Rows from block 7 of the image encoder of a small contrastive image-text model, named by matrix and row number. Rows with one number belong to one channel. Each number is 500 + 25 x the weight over its row's rms, rounded and kept within 0 to 999. All counts start at 0. Numbers have three digits each.
After each channel's rows are labels from the 100 images, of 14848, where the channel reaches its highest value: "lies over" is the class under the peak. Only what is clearly more common there than usual is listed. The data: simulated fluorescence microscopy of cells.
# sq0: squeeze pointwise conv (encoder.blocks.7.sq.0.weight, 160x640x1x1), inputs 295-353
# e10: expand pointwise conv (encoder.blocks.7.e1.0.weight, 320x160x1x1, transposed), outputs 270-319
# e30: expand 3x3 conv (encoder.blocks.7.e3.0.weight, 320x160x3x3, transposed, each kernel summed), outputs 270-319

sq0.32:488525463514492535501492458552466439510499514504493513525505516509488482484468548489470516499454476498530463491487523475520471489518495522377485491505513502470495438497449543484
e10.32:511527465474519476490493516480503478499509485492502494498511497490509499556488533507514514487462480504483504464489532525517538481503466487504475560505
e30.32:568539467505490471505468499498508518491511411463522515472519504519504555499514472515474528546504492520516524508518485523499515490518563504529458495483
lies over: cytoplasm; nucleus

sq0.155:516527453499475481515498445537515471503521490481461509517513507487512516485492497545490518548486413513559390487505496509490543502532499546414468495495476498497484503475618566506
e10.155:497496454559510514507495565499514514516494500529507498491519497520513518484497514507508479527522551496512508507510516502515451474514538507512445469518
e30.155:471483497447528458496521516547486481499523569490521492475507513515501516494489490528481497535498480497501523501476482499440504492528499495510502493511
lies over: cytoplasm

sq0.130:499488532517500470491506520530476510474497462485491506451489472519519511498521509530468506499482516523492541509494517492494512521501529542496524540449495551529530477513481522498
e10.130:506519494530525532474474497515474534528517486477489499510482461472526506460512529527526476533535473505498525549502472493492527490497509514491485521532
e30.130:503473522537525444519513505526536475511503444475463467458488473475496547455489500539498506466526501492500500491482466561470469514490471496468500494510
lies over: cytoplasm

sq0.142:518459503528489520504514480541412570511507505500528505498496494492527515520637523501496484535509438518383481485458476462478500468505506509441480526500524453480502517489348479506
e10.142:495514511426491473520498531524513503512468487476495501500495495532498511492508514518554527510505396510485496498497491505495545475499481496496516525490
e30.142:499523513510506505512513491545528495479510439496517479501521498511523524476510513492479528534517481510541547511482518495415509540515512488489511542471
lies over: cytoplasm

sq0.99:471533503524490544493487511535497489489491489508542490501471495541510478471508452493475502498506499486448545488437531520541539487562429465507479467484524491513520507472474539502
e10.99:472494504511483504502511508522471508551523501463526492506437483546498498479487509483494527521511476498517494506494536489523519510463491479502483504505
e30.99:487524498518483523510446479487503469495514506455508509510488520487538523510492541480491548475482512511475517500482542503545550497457511510502522525513
lies over: cytoplasm

sq0.29:500500468484480515481536507486486509516484489477494493530502504490506500481484489515534489455497513507473509455531498483440507502475546526554496556542454542505489519513494493545
e10.29:494455492524469514469453487484492494532467498479574494510502520493488518494500496489506530456520477486518545477501511501533501503522469501499510447508
e30.29:492483524534528488497445525468477528499484502487545521543474469554460475478506513554462449527497501535502536512542502508502489463514522468507491511533
lies over: cytoplasm

sq0.10:495534487477477511492441495524532502499498513455512560518461484532489492492521495503516465511486481507509540495465447511502487534497482474552523488496512525480497444495483549486
e10.10:483518463488496486516487487541523518505491486536492497475504516480477511482508448510529469524507512503521487513509508515505511507505477491507523483489
e30.10:541496462517489534464487468476549509494519502486525496492505511555465480492528483543481482512466490480475474530515494532468527532509524563504511496514
lies over: cytoplasm

sq0.18:523512468500511519513479450507501528516521500546519479446499524507467481490560497444482512550519416492428446534445483519502516508467512494420486494499495466463524465487544495492
e10.18:505514490507492473504464568507509516492510507556467496501466527499472529507503467525593486491486487517504498466499506475523528504488542479486488504512
e30.18:499503502542528481538468458527506495524480453509514494494520546512505502503468519530486505533507506500509542500477513521368509503525534515492520513506
lies over: cytoplasm

sq0.19:516481483493509481490479478500516491505503482492479525496506516482494504502490512551514493485518525507486487472533558479551509494484485482491506478536497475521570537456493466533
e10.19:448481491480510508499498487477489493511494499490463512503521503481513499490507457522535527490498498519511514511500489444496563512420521482516527517501
e30.19:442495507497492500506459526486481517474486515489475496481459506499510524489483543467508534451519471494468497452490488495506465521477513537461502536495
lies over: cytoplasm

sq0.25:472545519526505553511511504510517466504472483508520527515531553506510486500554462513502490466509479459540482516451496535440510488482480526528489536500524467487491525489504425522
e10.25:505489502534505455494495469545507501511479539513500483536487541506485499505481500508478538517504517508510497488483513498524506513501502501500528510510
e30.25:510522495472496491497556510523509514481509506490491493492501491521487529501521455491514534514485518514518527506502526501476488478491498500492463485490
lies over: cytoplasm

sq0.144:472512529528519502497499494494484475513501470497507496514475476525504505508513486470515480458515510516475509452491501520495538487502422508514454508478515517486499523496479518551
e10.144:473539502568509484533508499491512513521550512484487491531485504514503504526488470491509517514521481516514517528475489476470534517444483517500479528528
e30.144:478480462486506472516444499497508473508499530464470543471498475486539466478498513519530518518506459483504447494500506518497479510495499489502508499496
lies over: cytoplasm

sq0.24:501519485501476474491511506484492502482486489525492516505505576462483504479508508502522414510515495507528541482507529431514497480520507478500506506515514567557526467491517520459
e10.24:491475481465455485508507483480502502477512511467505438510509508535516492510517474500499512494442503526493449493497491523519500490520509525513514490485
e30.24:510488437499456508498474503475480500492514463528506486519502508455526548503518483529498505526490523481437490536496520441477477532513521517459495472495
lies over: cytoplasm

sq0.34:522516519519500512500510511514516509499513466495513498492485496503499489521485503579524471517466473480542530502492464569486498431545488522530509502564506466498504488486474498526
e10.34:495498485508491506466478476514532486522496512516508522481471551490492517512508495479481493486470521502500495482437471457492502533492483544492498509473
e30.34:519540504494460496477517498517474481515501472499456481536490463475523505471462475445508550467543522451479460488442554496479505511483495486466536494455
lies over: cytoplasm

sq0.158:496542522508492492479505513485505483510530492522506502488475506495482488494487498502531492495504492402501518529466489525463479467492480476540526521494483514502478524486501507572
e10.158:507518521450498516509449505476496488496537519462513485501441539477514500488486490459482508504513528497505478509509528538516532464537513504504512469531
e30.158:497429491490473533489477478484502533503507458502498522524505544492482484488495489510476434524470502506557510487457477521496515511511512482509492499505
lies over: cytoplasm

sq0.133:455514479513492497508486488506532499488487476531531485500502487524509482521514449562533477524467457477496518510487472505470533473488519476511430523555534506523491476516497508543
e10.133:512482507481505511468539488483493472486458472510471497516433507491559477506526461465460489533474458509483499476506523501499545478454534489509476532509
e30.133:495531471454484517480506485479509532463511494490525504487529478522473508528460486473452516477474459485481444505443525498523517486487509461527497505526
lies over: cytoplasm

sq0.76:472497481475521470493485477488531535475501508491532489509505491493497519495538451460509507446552476511508493483542515502570510417509442482510489547502506458484544505484542513507
e10.76:501465532478501490536483500541521496518463500468474498450503511542507498501499485505518454464511497488510521509529479574482484542530476478499504555492
e30.76:478506502529456521517493498513506549493517486515516514509500537507444506518492505511491509460487476484524492528487478478501499467506506532462512497528
lies over: cytoplasm

sq0.47:490520438490514449522487489479499513488496495537502533527496513483536496505398485516509474528491548470531525514429480483512533472487507501465512477483471483512522518515528514510
e10.47:516514520525522482509484539486508481472502496471494514495499470492511530483535472478520520462575548493502505530486535497514448517505529531479455432509
e30.47:478459491470523544485539505477518517504516516506492475518521483496490514487497505493481489515511491494527506499498499502663478526554519500484490492481
lies over: cytoplasm; nucleus

sq0.128:501525515473507529506492503497518515490474478491534459497493455505501482475530488500517494518495541490521503477502475505475520512529506503507472511508520498507520490538499534500
e10.128:501499520525500480514501507516518497488510482549495516525542478506487504538488520512495518479555534504521543481478489481522552476529489519496552537502
e30.128:547533466510484494477512519462520465524524456462494490459502500494544510503511507512510490525524522524520439547497535545540514530515530533557489484520
lies over: cytoplasm

sq0.3:476524497517502488506508488518495482499472504468519480503498544457488513514493488543539443485492494520499513484520575479493487496452472497522498485552483509494439408506521489531
e10.3:477471514499487505498514513433516502456491494461492463505464523483488490470480480458495524501500483535463497487505493503552498497479488496504485485501
e30.3:465493495480528534535496470515517510502515537520505463535490446442481489518486492523498452512471475472456494459519483449504487481498509503485481511475
lies over: cytoplasm

sq0.55:522487522487497499497497468482508496499490513522488496512522520496518502510423506518511520504489410481499522510473506479493505509535503521496506467512478460512499537492527528510
e10.55:486518526560512489511500563514517528517518514496518485486502465485518520532500490497505505494438534491531499507501497493505562485505473490522518502504
e30.55:494492503498526517493497487516508507521502547506511513498498492478514492483470503503498500510505508516498491517507508491333495515519486501529514500515
lies over: cytoplasm

sq0.7:522515508491487511480479510512506508528501515473524496515507480521442497481513483492494530507491535496469499505486428536495468496530538551517438442539497506449484473549490544496
e10.7:544455511477511534491486432493508487490478509500467533490498487500488506488511537545527457478502438500541503500469535505401484552503479476497495510522
e30.7:550466479523576560504528503526500507500545518503477482490518486546474496464528491514515467511520501461500509498522511458486490506510508551503512467515
lies over: cytoplasm

sq0.58:499478454500501477497499535483494547495499510509541488495505509510495525509345486464466486466491542495528499501507539465467507472486518536407471495472497455473480477491552557492
e10.58:505495506503502505510503532499492504488558491543459500477518515495504496504510519517508502509534497518501502500462480465463422519503483470523484509488
e30.58:516453513505521529511525513529498483465529478510508493507538491525490545505526512518487501499525494508528511484510506466619529498546515504487497520475
lies over: cytoplasm

sq0.148:536480485493485499491474489454488475461514508463489531519505492510501511496567521522529509549518505519484472491447492559511525525516513486496492493527530483499489506481482520509
e10.148:497493499483509501491496503475506488499535518514503528512485537511469511557503506475482504551517487492512491491492493493503501480490501515500482516496
e30.148:532516508497518498479525492491500488522503488521525483522518522515495498554494522473493500539532499484491499505457495504504473470463493499475510485564
lies over: cytoplasm

sq0.93:503527495536537501518469508479527509512490474530511499509496515456510497529491495518504569495491539477498501432523511514535534537466492515538408552518479511486458544504479481497
e10.93:492457495494497482496489474461487505505478447524465515509516502521503465441519496549535517473468495486487498501497559489497482510489519466498474488519
e30.93:484508474528548491503484503485506452527522516486509522485490517490531498495474523506538505510490492479578522513513461486518482485533515493499476500524
lies over: cytoplasm

sq0.95:470526517494501540484499459511490456519514507512477490449503483486507502506529492489500476554473386521447448508435491494496503467535503581416505503507524506499534500493585517495
e10.95:519526485524457498509505570507497497496535469490529504516492497478495509476488521501494482464439489482491490519492508499481526511519475499497532527469
e30.95:524500488507494483517505475520485481497488546532508511494507473508479488503494498512490496494508502496512526494487491522275534507514506507496473497498
lies over: cytoplasm

sq0.154:470527503481462499509499436467539490486478528508463487472477500531521486514420486473478496518464561503426494518493511499485543463487523515543501479494500494495515493462524486497
e10.154:515510537535492510503501489491535491519490511503536495497531489528500487519473519494410496510557524487502513500476478524488470472510552506501583536492
e30.154:474525493502507515529515489496505492503507614497481508534529505505494518507511521463516544504491504491517515480509508486585486537520511502504506507485
lies over: nucleus

sq0.121:511519476494534481498473502517513529519518477512499502526525482479503487496490502520541492542506494488497526538501512558530515485538481469496525469460511517522531478499490507506
e10.121:470465501473517474488484524489509506502495505501499521455488479463495510531454532506507515448569477520518477494496542473521471496501502503504523504505
e30.121:502495524467496506497484496546518496520485503502491501545496475472500489518535528529529474492473467505490507518494500493483497474471490536558496504517
lies over: cytoplasm

sq0.147:488530470507523497519492480497508524495488500484490498478493503515485518500540493521486499526475521477548518543534441463508509544511532503496457509507508519492509554474489507479
e10.147:424501507533486511488488528515510520498474488510545538478529467467485501457535497462489473453534498493509527524511531477534524466459505500495492493511
e30.147:510455504546461460476487492483531550511477526474519493522477475462481528518483488489495493472496484487462526454503486470518527508518496491500522516495
lies over: cytoplasm

sq0.145:524507519513522465491490506521525516518499478509516490539488514507515514507515481496503530511501511477488473504577463582514497512457453493533513549460500492464511544508490512530
e10.145:494547479472515476485515526471459504530514456555513502501495481492490500468481489523459477491477513468491492480512499497475546489557493480532511529466
e30.145:528475490480545504514494513466469519512479495449538537468530518509492452474497450501487506503469506485532446498513497520515533531475535501539516522510
lies over: cytoplasm

sq0.78:535487518527554517497504507523491518457505482505529493469502508493494493500558459482511525481506540503527479457568460521471499540495520505516529501495492540464532496514485523494
e10.78:464449500484515521507539529482504510522499478523556495511475497504481474508463471560517503530512471523497519466516523479533472497507514538520516485528
e30.78:514497497492491493497521528528515545505551438502519517472539485534522501502495481533503504526505484488511519555502514526477528478456488481543481533496
lies over: cytoplasm

sq0.112:486508506501485537511524521502526514464489490518484498505479464483499472508503505503478459511489455521505515477517556479480488539528538503531542505451499522526514471496460515516
e10.112:461561516485534460506500485492503527475516495474493473507486515501470514516501529506492512490506503507460518507502520463502492508532529508509500526490
e30.112:473497499493432515471511531536479482499459516478461492504511502455503498536526500473515469470486539547469474529478487481516500508463489511475474429479
lies over: cytoplasm

sq0.157:487494434561493479505507437496487536516511494486536527487501513499475520487512540484512509525495579475431446502486535493478523486513490534454495489473444465494512531503531511520
e10.157:508485537532516486513523562507514500479487513514512490527495534489489507529466497477536508491586521499539488537500493513490453499503515494501527491506
e30.157:511497489519504510521527490512535508525512476489501531521516480512497531511547497534484510500506490519545508504490512492592522518527491495502490516504
lies over: cytoplasm

sq0.111:511471469502528475485509512509495470493483490499466521504500515508480481472500506524529503491517488495546504494517527500481501531530477457562505539529524475467496447461508512548
e10.111:504514539485507491514538476465443529522516487457446544508482521539486516517505502475500484509509516514487468537497512491484470473508485487498485480488
e30.111:524494511497496521513486535476521493455518499524530522457520497484508502529503537534492481526467491500506493491492496531531486512530517485490479499487
lies over: cytoplasm

sq0.124:470510519523505502492479484484482508481462501505503435489460560528501491465567495509542533502486503496531485496461481538553523536509556505483531454521500433462501541487529572500
e10.124:544540508492475495513525481416473537464493533512522547489481516534527488492505545497502463502502510461513511516531512568462508492506514529495523485532
e30.124:555524484510535465511557468507527570546486465487525520471497511531529519467515476518510497517482489550516492532494513484510573505499471513581492528496
lies over: cytoplasm

sq0.56:503476534510505530521511508509499540515494514493529506527495497508485492507490529489488521491497519492501508501510497461486525450511514511482513531504516531509523496500482518521
e10.56:499506467497529520491482506489513499522501491529542511506442521514491486487481493467522477517493485505521488522474483492514511567519498503495466498503
e30.56:477524477474522532496482488471516509481496490509529527551529524486492508520463519497476487484490490464557532458448532480502522452474522478476481505486
lies over: cytoplasm

sq0.62:506511529512509486503476516481538498484488484503457528516478496469490523524426512517504514489469450490529504513470495529531500493516548528571497510522518463477475507491488511529
e10.62:490539485532499521498521492540484496551514505522499509496491485500519454467523479528453489499510545530459482494532498508499533514482540523493539517467
e30.62:494494492494467528503495506503466485503515530522493480508495538490475499506541499514483507512491466490527539494450498508453495501493479512510500523505
lies over: cytoplasm

sq0.85:488499518490500498494472497528503450517490512494532464498499510488517470499478456499445500520536535545524565425490500512511534468495533474487521493559541506503506506480491517528
e10.85:483542492508510517494478457482472479528473489512499464484488515475465471514486516484494523479494520516488459503521511518493536485507537506489498517503
e30.85:536521503546484515508495509527481443462493526492505505482527535507523509507512505515515496519515516480522517529535470505556474501522472523481499460494
lies over: cytoplasm

sq0.81:487481496500518485486507512488482537468487494492500483513480501503492496492508447501533510493428517493508483453471512546470547491522582461488509470460464495508483547525486519463
e10.81:542536524515509506480489472520474488492498498485467494491504445493553505517497500471484534518503503491452489491483477470491452471496483524495465536505
e30.81:541547504537539480488493475542494497502488490494523483538454507481481457520511486482490484536514519524518500476487492513504512484485480486536542492488
lies over: cytoplasm

sq0.16:499529476492483552469491515503536481515514486472527493455475485509506488469523491519440495494525438537534538473533480460517504475494488482493517540454547497485494528503494507530
e10.16:523493502496544529522437540519472486528500545521478479486512553500499473497547501533564496498525503542520512478517514529508517485498445522482527517477
e30.16:527558508535474515509493499488515509535518524502496537511503543560515477464527511522492504487513511495484454489513538508522533478488532522515582506496
lies over: nucleus

sq0.54:516485512517500513501525479514513490485518489522483520524515494474494517512502467489512435481514502484495485517530526549498503542538481514523532481446472502538556432479514461436
e10.54:481470505468494448499469521502472510493548495502482471525507499497510478517481510469470505503462490515518489495501494494472484468533463465505508466498
e30.54:484525541472464517504464513546501466478470489496479473524497487477494507484455513441500490493505458484487512487489436482480496493469524490467471518513
lies over: cytoplasm

sq0.91:487530519491490471477487510479480480502494492515507491472486509475509485497525465497523539461530515471516499435499568476510483524531487472513524485462500482603526534524520476528
e10.91:512485492513515530504526520508544505548492491482507490486483499499459517505533514441508482493510531441489450494489445529537499511460482509508487486458
e30.91:466520469494496479518456513490478471493534531502464484483502487474477465483466479492486492517503487488502472477509488524524506524490510499504495535476
lies over: cytoplasm